config = dict(
    model='image embedding model',
    dataset='rendered dice on a table',
    train_examples=145000,
    image_size=48,
    crop_scale_min=1,
    horizontal_flip=False,
    translate=0.12,
    color_jitter=0.1,
    targets=['total'],
    num_classes=18,
    embedding_dim=192,
    arch='efficientnet',
    norm='batchnorm',
    activation='hardswish',
    channel_attention='se',
    drop_path=0.1,
    depths=[4, 7, 4],
    kernel_size=3,
    stem='deep',
    expansion=4,
    widths=[32, 64, 128],
    am_softmax_margin=0.1,
    am_softmax_scale=16,
    init='trunc_normal_002',
    residual_init='none',
    optimizer='soap',
    beta2=0.95,
    lr=0.0037,
    beta1=0.9,
    shampoo_beta=0.95,
    eps=1e-08,
    precondition_frequency=25,
    max_precond_dim=1024,
    merge_dims=True,
    one_sided=True,
    adamw_lr_other_params=0.0018,
    grad_clip=1.0,
    steps=4900,
    batch_size=192,
    epochs=6.5,
    lr_schedule='wsd',
    decay_fraction=0.4,
    final_lr_fraction=0,
    warmup_steps=490,
    weight_decay=0.5,
    adamw_weight_decay_other_params=0,
)
Rows from block 7 of a small image embedding model, named by matrix and row number. Rows with one number belong to one channel. Each number is 128 + 32 x the weight over its row's rms, rounded and kept within 0 to 255. All counts start at 0. Numbers have three digits each.
After each channel's rows are labels from the 100 images, of 14976, where the channel reaches its highest value: "colour at peak" is the nearest of a few named colours to the mean colour under the peak. Only what is clearly more common there than usual is listed. The data: rendered dice on a table.
# convs0: expand pointwise conv (model.blocks.7.convs.0.weight, 256x64x1x1), inputs 0-63
# convs1: depthwise 3x3 conv (model.blocks.7.convs.1.weight, 256x1x3x3, trained with AdamW), a 3x3 kernel
# convs2: project pointwise conv (model.blocks.7.convs.2.weight, 64x256x1x1, transposed), outputs 0-63

convs0.74:188162179098080149063097101119158129082048128114157164112084118131139147100144126173106136165112136149146086155122093104123152152104140156146104118142138151141109103190193141103107147042119102
convs1.74:148043116144121139134142158
convs2.74:114080098077115088136061140120159054148114145115080142118140142147210093172134155085164077080144116129106157121083120127122137123125171142095163165099160140130133166160158119163099181076145152
colour at peak: grey

convs0.191:152112161095172166154045124167115081127122137110164092109155168153142138151103169145149122136159098097111146121086120094175055076144156066134126167102155069099130114097097105123131184085130101
convs1.191:117074053131131123119147135
convs2.191:118128068151144194131132122134158151119140119102142138098145133118150177107118112154116105145118110133153112129036148074198164070122184072119047149141147116156120141118155138056113182134127114
colour at peak: pink

convs0.229:135129180161145131086137071120154136117145112153115161110139074092111059187084123076122162131103161161084149178082120104129109138113186196151112132101162142106094139114143130146126185177091078
convs1.229:127084117162111088166172102
convs2.229:084144129126157095117156100156103125153087078127129077110147085112133115101118236110089197093178160115091105133146124082089171137095107126156153101127142133174098076134162141159102131145122185
colour at peak: grey

convs0.139:101126095095196128112122067158135112129149144081126121097131104159138122116163126117136131144141178152115106124118064127086209150107126075195140092166165080106157093127111158147150179171093191
convs1.139:154131146106110136205108097
convs2.139:050149128068138081169091133079115063149059106152108083189149097131167091127143156114177171117132162091141128134125116169109130172115159134141155135126118152117122120175141136077150143096153188
colour at peak: grey

convs0.94:124112144093136102199084146120111067132077150130062142150177118084188127140155141087179147068095135118102141101075149128185124145127133161151161152114153131151152109152134121062175131125086171
convs1.94:136148133170199140140164146
convs2.94:121153160164135180075181118123160177128165138128172127076124084094059134107050105180060085175132121141149095120111100147108136129149105121109060135157109129112103134093090117104102127172125114
colour at peak: black

convs0.132:136100127094153105154061116118130074161136152105097141092156158086138116100144187134158110143064108128148099130110157091123119148078122065176103116131164117121113111068196133079110177145053115
convs1.132:133122158149073161171119171
convs2.132:116121147093110069106134153126092140138113081193078098156123127161111151092099081151173101127109113075087120138130184130087099102119157190086149172131183107145131187183155146140148145070156135
colour at peak: yellow

convs0.81:184144158122134111152138168140137112123128206138090123134132125164089104147104114121125166128109196081155131143137169096133153091125115141084123194161122019126114097097139160171190136176107119
convs1.81:141131081140140049130126112
convs2.81:086141109156117077142158039106097087159123152099157137145118135136177082163114079147115104112111146133101187087200140130084163114148153136184167178106161115133146141122143104089128080136069112
colour at peak: black

convs0.112:063104164139187114092113127102080173196107122113114167088076145119114118091134133181149057139136164183088134133133126169146106114111064117188152117084082109119126125110158141136121087169134141
convs1.112:137170098083125098069126139
convs2.112:099133151173198171099161128134075091145133148101126173130145132101073114138141168121164094201107167091161180127140142113128146156139090101146172193103180161109145135119121184169170089103138142
colour at peak: brown

convs0.184:184142155133151089120152117158151116192083174056133102114147162120112171104120158092196129159132102130093098147092085118099153083178113075107131071153099123168139124093110135094143136158194141
convs1.184:176121183113110136136096082
convs2.184:118139154065119076182084151108054051074114123146115140182188087090124122084136154091125161079115129097138142098132135190134151147075120146131154122098129123099110098149136118117121142090110184
colour at peak: brown

convs0.124:119082164134111124085137109148122101145126060135180122074138092115094140072149114128082153170071120107111106143126069100086138116069191162145138161153159150120125105126200121115106134063080139
convs1.124:160113048124128131151130161
convs2.124:139132104064090130187088163118158132085092144043068134132112115100147134067179158100141108131119088147112182143094139122118127136139150130075158164074133197132177126158148100165115147100126142
colour at peak: grey

convs0.21:152172127195127134176083155127186149115118112154130118092147119196104137114112146114096102137098091090100107104111105163142147134126148132047096123117127091088103227133050127140150134158161122
convs1.21:163139128121092082130062115
convs2.21:074140132161090101166144144117140105139110120101168117161155173102158095135169120126158131115152176088123187098150143143151206131128187127135136156085087185094194185158154117181136154112169104
colour at peak: brown